From a checkpoint of a small image denoising model.
Model: 5.55M parameters, 32-pixel images, arch unet, norm batchnorm, activation leaky_relu, widths [64, 128, 256].
Rows from block 6 of a small image denoising model, named by matrix and row number. Rows with one number belong to one channel. Each number is 128 + 24 x the weight over its row's rms, rounded and kept within 0 to 255. All counts start at 0. Numbers have three digits each. After the name is the row's rms in percent of the matrix's.
After each channel's rows are labels from the 100 images, of 14976, where the channel reaches its highest value: "strongest on" is what is common among them. Only what is clearly more common there than usual is listed. The data: pixel-art sprites of 400 made-up characters on tiled backdrops. In brackets: how many of the 100, against the usual share in percent.
# convs0: first 3x3 conv (model.mid.0.convs.0.weight, 256x256x3x3, each kernel summed), inputs 86-171
# convs1: second 3x3 conv (model.mid.0.convs.1.weight, 256x256x3x3, transposed, each kernel summed), outputs 86-171

convs0.197 084:158103134158106135129130120158068106109087128112141150146104112140148129121100153081186137124142114122142114137133100135133117130144194121152128094126129122156130110111156168169095147136137112121122110157094125139120106132165121154154110115123153118116149131
convs1.197 096:127116120131157127127097152128150092147164143147128162150139126101114083105119121115131117128103119149152118159190130136152157115157115117151153168147099138133125138073130124112158127100148139118129134138118107137102108141120149094162187133125141117174092147
strongest on: blue (30 vs 8.4)

convs0.201 106:141130135150106141102112124109085114118141093110154142152175110081136111103083111128123111126094134072111136144130123165103132086116118128144095132154100146152122094124130140093116129104193095125152123118101135154129116136125116121154103140129115111109191113
convs1.201 094:154136145157142113118147109089128105084111155104116162119137118126091137130144121122110153110115091147139128136163131169147124087143072140153106181132108151122099134158133165158160144171155156099098121098100132121093133144137152130141182131154140127148115132
strongest on: red (47 vs 8.5)

convs0.162 110:132121134114107129141178120165105112130146132125147125149097157075140106134121162093155139082097110157072124147150102112123087124091118116117136118118159123132171102100110111146137084124056101115135108121124145124121096090161133111157099186121127086113114093
convs1.162 105:132111150151130130130192150113113092101100144107140115135113120150115105124101123084074132076145087128152103087147095145161088109115116162151147116131094162140129144194101155063131108123138155105172148142115114120130107094112120125132176139146119154154121152
strongest on: blue (62 vs 8.4)

convs0.29 110:128133097146120123116112123187118112113116136149142140159145128136122135105119107130134134135143131143132154151152130072138143109114143141173104110126105110132126196148158108146119133089122098130103090124097139063195147106105121117142147126094146091134118105
convs1.29 102:092091115150108101152130129134158137148095083140124101137134105123104116157094065114138108105161096089107086109113076112107130108117129106148109093102114155137104154130151136104145129154133115163143157133109085102132125082113102107117121097106169131119143112
strongest on: black (58 vs 8.5)

convs0.45 139:131128058146114134125121119131118139128120155129122090130139115135125135155145178101110084117127117119135112113149129183146123136131154128096148135132117134116129130112116107147129107083115125127152147195192136104134143114129138138131124135120136187092129141
convs1.45 079:159137182116150115115140107090139147120137134136140124106118132122140120129176147171157146153154137120146152142119148123138151162151094149119129082136130125140115086124173190115130152175160119121119106091124134157090170137138096136131155145106128097159149137
strongest on: large (100 vs 39.4); white (64 vs 8)

convs0.15 134:137127084116117138126155132092124121113148087099121154125131134132106135148134138143123116109124138163109133151128142050150172108158129135160118122151165157141120176111161140167112129133150121163125086111111127082164133129122124099157126135128120142154133112
convs1.15 094:100117128138150101103190145103134095117159141139147122116158106132131129174087140159126129136144120154165100134111100138118096128154140159117134111124150099112140092146148140132103102135133128104160163146157148132147133148145138123139156130106160131132135136
strongest on: white (32 vs 8); yellow (29 vs 8.5)

convs0.32 086:142159109104132143139098153136081124142127086088115123157092120125167160126145127108021086118118105166113116131131090157140114115161078113100146125160097140116144098150125112142138154155134136089113151159085100148101129116150106120126131125146144147128120119
convs1.32 112:150141143129143182155122111121135110104074162136158156108138129140084107132119146184103145168104125145117131130142101131141140132127120142103108109157077130141095143110138165120151109128131113131147118123140105109118135156122132070135125155109216132124000127
strongest on: green (60 vs 8.4)

convs0.40 090:110114121101114113138128096172082116139112156102144144112087102127112144119126158106123188127114132143112130126142109156125113143062143152120158120134167118159099087137113130133105104122159132149108098159122144118077114122145128123167148136116124102101138137
convs1.40 126:164118106124103112108141129111154141144112139093097122088134136110141101137120139152104129133149136131123127063150156109124132119107123156152135129126115130118167152164112095166142148118119162116140137117122148137160137143131127137139000185116118139084138154
strongest on: teal (25 vs 8.4)

convs0.20 105:105151091087127152142112144103112117131075128128095138127096127152140139132087127105133106158125106160107143123117096123117136044152098108123165113129098115088139118130133098107139124101132115089103137098133096127116136133128115154131113140124132087100123072
convs1.20 096:129153112165156168130100151155140109122126146152120121109124170095203201122130086168145122110101149119124171133144160130139107157154124126154140138126139145140112142158085138135098105136128103157162125132113122167132131093120115128125138157154161146129151100
strongest on: white (51 vs 8)

convs0.226 116:133153111101102120124148107143111156134180109115133151117134140118158092156098131170139120127117135112122115171143095123129130125154131125181152134161161151138108116104186114133133146110114096153154148106131113153171127138102102116144095131133158128126150165
convs1.226 097:104139148122162126084155162124158116063106135126125089130144100128090114130117140076122123147132095134144106093165110136154144137130101149166099096100112123128122120149160171109123095140125139080133114125150103123110109128126132113142125103107093155151086133
strongest on: red (26 vs 8.5)

convs0.177 102:136128146105134120119144160127145144117143142084113138128135109112128096133121128141174124101149133147143135135122167166131165138134089162089163080171164139113143120120095118128137151171164128160175164144174141166127120165157142116137109147094160113159191119
convs1.177 093:175135139106122130134097145136106112099108130131109115063118164137134094151161145105148134101150128142123147099098128115143067140094150116133112170144151129129100154093176118125140142109142155173152108166125127119120118142149094132136130122153158159110110164
strongest on: lower left (51 vs 24.6); pink (37 vs 8.7)

convs0.121 073:098144153076171141135107119110155153126164119142109134107112117132154135172146140127082099120115113131118127127116102110137132079133162097130117131133092157095132088148076125110135118118127131105133147132105092097170110136104125241107152123134094137090173115
convs1.121 111:148149122121121179124122128114124127119119118118148105112142086111050134111114151128062119154114145134100142126166177129153121128110122128127139127110080133141143158118132147138125126127123113162147128114135114134125118132149104000146107138112089138138013141
strongest on: green (97 vs 8.4); large (66 vs 39.4); lower left (59 vs 24.6)

convs0.39 092:111160151108145164160092130128078130126085150176114167141111091125131170132175125088085138170154128132139189154129122134158124106119100110119095117101139143098129091146117156129136113104164122126061132108125114135133121136151158138106112136126153122121123137
convs1.39 089:117124082133134137123110128162141133130178101088125125129144164131117155101097124001170134120137134124124173116126179102112130144114149130123135134119184141112166144126120113145099116127095082153118151134117122153110085132109102149146127127165020132137223120
strongest on: white (52 vs 8)

convs0.154 108:167138121102119125133109150107141124107130127113088135136153103121122125130138121102118130130135111142078138125107106169122134100118110110128100070127167149129144239184117136188125109167107131134105107166112128127104114136142133127165190124137129149249146121
convs1.154 088:118099149145109093111136135187155155176172134166141145115143147134112108117150130125172154125143111127153120131141090108161152147161124088130129144128091122100115109157117149107180150146161102153151118140110116103136116148095134109130132160121135118170106109
strongest on: blue (28 vs 8.4)

convs0.125 100:138155104105114127120137109139095142126109110097133125128082123127117126157132100110147181129134123132148111137169132092119121117138166144133158179110151120133088118078136094123098129097110141143116097098105157115160145120099134118129132170131116087087124126
convs1.125 071:091089151093100121123088089077118151156095107129166107120124132148130093131154118114077108097119103103075080086115123126118126106119130166138139088096115129134126112129141117102135129168081102128135142148146109122124144092135100131129109118095161136100140111
strongest on: red (36 vs 8.5)

convs0.178 092:107127198113132129119119103131127137147141097128081094113129169121135120098159129154138136121096116129131132126119108176128142123120137102198140118119111110148126133120141122133127091154090135141149231130153085191149120156152121155152122112109095142116116115
convs1.178 125:142118111123136135111118134143107127133161107132056114139104134105113128180138200117125103137141121102136125145124125176104141109105133158104154119148139149142153136130091127151148163108120101125130080112063131163121124139127165121126127154118157145140163171
strongest on: large (100 vs 39.4); white (68 vs 8)

convs0.184 100:109114165121111162134135135083118114119127129117113118124114170102111118147160140133135145149115138125138139131104116142134148072144135125185114119121147149119123105161118099142126149143155138137121141114063134082135139130184138121110152144140075124118126087
convs1.184 088:161144122100141089123110106136120116139135157147124148142141131090210115135129116166144097130083134129107128126119136154122119159118131140121138134193152105140098141102110140109121119115152118120144159143146165164153161111110118208138117137128209149128120135
strongest on: large (96 vs 39.4); white (41 vs 8)

convs0.195 118:150124116137129164130136117089118149122132129066138145123135113148161125152167100151171085149176103180120120133127139124104132099125159131161135105124142140123118100134147150125156146134149111149124100135085118111198129148138137130126104112124074135129128133
convs1.195 105:121133121141123162134148130097146133171150136146132145086125118131102153145154152102115131109190123120167128130104106123115116116132115116134129110127132108157089131103180110168199125152103135145116107138181117148097136172135121124129114123123126107137120127
strongest on: red (32 vs 8.5)

convs0.97 103:115146187110137127114139133090153113127181104107126111134091161181100123093123100149139145149176162150115163129116138078111149139111140145184120133146192118100135099135111130114112085122192140093119170142118122069140142116141121134145152156126121116110134114
convs1.97 098:146127118141145104101102113134115133105099135097111117125118153090188172127177133159109146181090125133110134113126175153145133155176139123110111120119138104125139116118130129128108123123169109158142120113118118129113120140171129158146147092130183150140128111
strongest on: large (100 vs 39.4); white (27 vs 8)

convs0.175 097:163113142112146136147154136116137101110113099121104137097129137124131100130150121085127129129137140117146110113157135125114131170109101125154092114094124156140131137078129177132128114180097159152181057086104171130080132174112137130079129116127119176117117145
convs1.175 087:100105157113101140146142184120057129143109173127133140149130100127127109150126161142139115124116104121139120140126122180135090139182112138098121113182144130127166090155136138131134148125133108189154127169182141186159115127141142122157141131145168135131141113
strongest on: large (88 vs 39.4); blue (39 vs 8.4)

convs0.216 079:086148097139113135128132107079116144130109117139096166130095106143198130114174139069089114128121129157123149114128142100130117065138078120125129120157070146110135152123111091127129136095140136145140128143136143171147134143128166159131123125128178141117179093
convs1.216 093:165171133128127111154106147132135098102129148147152109133128085144135125149127139204071106165134137113117147122136139148147079134130124152108102091171107132138114139151128142122132141117148115115164145129113131109126118137095113092133143152146199130141000118
strongest on: blue (90 vs 8.4); large (84 vs 39.4); upper left (62 vs 25)

convs0.27 083:098102119137159147161148092089089112125101125094110121135086119140109083111147129098107116143142094121153105100115128113114154074121078114119151097137111109094105154114112122096129157165182157111080149129162156126125141100140126179121132145171073142115109090
convs1.27 111:151130140115091133104133144137134124136146132116147115108179067141050143145080108048085121126132138140084119136143147135152097133131123141108120142100107124145156140131133148117133125128106103149122134131137125140148094144124094000128143113114022133127095149
strongest on: red (99 vs 8.5)

convs0.185 082:131109121130124131114147096121136118138131134124177121130129121122128104087144142124114111160109185077153141121110063143127130153112136113149124125144123182170114106145129160103129136137147123164166133150129156138112134125132127121150130146146147110156190119
convs1.185 091:131129155110068118067165137148117108168124131132143143122155135112129113134129134108113137096126193133118110147130129135135123117124101143139136106098092123134119112123155129069103122100155122091109122125106120145156130178112147122133151151105127107100123158
strongest on: lower left (53 vs 24.6)

convs0.230 095:139165125107153115136140167173148139133127096138109129152094132101095123108152102151161099160113124144198129146137149113120134186131116117116137094165128092142137130120121141128132084170074143138125180135123118142077137131159091138105135142152134184121142154
convs1.230 095:101142124136121096150126110131123151129103140117115113151124122151122112146083115142179147113155141115131125136125104117123117157111173120122125138110108105130145130094122142108124116085137107083086116170146127123113123110163123107142087116206158028138145135
strongest on: large (92 vs 39.4); red (79 vs 8.5)

convs0.60 075:148148132150138148134124105117160147124147122119134085110161105110100134136138116118106112149144151130129152132117138125141104121113132136147060121127093181178113118149151094131113134125101142127139122091130117163086115138105119142078096120120139184073156133
convs1.60 104:101128143133161103124118074128127135120114148156119129143122125132144119142184143146129162108135149134124146112060124132121175117164121109156132133123118124163117119105091062126134147159113120138138125120135136119121116130132143118103181164106107126163129154
strongest on: teal (53 vs 8.4); lower right (50 vs 24.8)

convs0.174 088:120122233141113156123117151113128133118138157106067119123126154088116128105160157101083141131107122118133115122122117166114119087109103123161128111129115178131104131129118118141123086148123119117167206129140132178129126147141131167140133136120095124133167102
convs1.174 141:154113113100142138105130126126127095131142124116084112149111110097151150139139107138165131151119147105131130124120140161140153190162140122126161133139149132129134118117105141121137168110147150135124092117109148190120145182145159111149120109125124135118116157
strongest on: large (100 vs 39.4); white (65 vs 8)

convs0.14 107:136118126123109127141106144131143137131118117143134149114114119134149157120124104116167106155128130139059139130131105136132070165151097127096129118130195161154164142103129130118143141097083123113120163126138133111089117122159129089131127131126194156166142109
convs1.14 100:132146133121128155090101077163134152119114129095177140124131156095126126108115115110101152123139120158100077145162113093135191118095154095118135124100115134142058145100128135115157103116136127184176132115122143105093119101089079173104112133089107124110145135
strongest on: red (97 vs 8.5)

convs0.119 132:166123135134111131127111072126163117124124133154167174139067123087124138160160114137123135112115132113134123148113163136131133091123127108144131142136164174190142128129150140164116152127109141127131130101120116130138132130115127111147115133139120101143117155
convs1.119 114:098123110128155124111120088137127116090149112122084134147167121113127129102113095114136145110119140145128149100118132114116136097104125135115124144114126115104100097103128088138141161140132116132114148122141134114095127102121132141113104115139151136106135127
strongest on: teal (71 vs 8.4); white (25 vs 8)

convs0.219 107:122118107130114133134105126143145137122085109152123088124112117159099141161126148114151138139103158169136114104125109072153118213130135142063093132142064100170151164122109122115143098117115129166115160146137147086080124129132125104117126131129102178130095125
convs1.219 093:126127128152103115109139131105123149209123148138189121087132120107126144154111122133114104153150164112130118123155106127124164108129110089136153098122130112123110101125104139102141107134112103160118152150127103159139129149059099123104122148113129116143152179
strongest on: green (34 vs 8.4); black (25 vs 8.5)

convs0.66 082:141127112151128124118166146138144137085104123116138137129156115144125115138165136098121105112122121098113124147135115134099087117125137139089161093115155135134118075060121108122150087123072135107075108130144123139093109153114120135142158145124144162106157120
convs1.66 103:140120122125124121118121129145118148086128117141131112114096160129142131147153111130119168126114120123113126169184130125129156135148120162141114127103124112167139131000125107098122116109150125132131121128109178095097153132127130142191158120130109119185139112
strongest on: green (41 vs 8.4); teal (26 vs 8.4)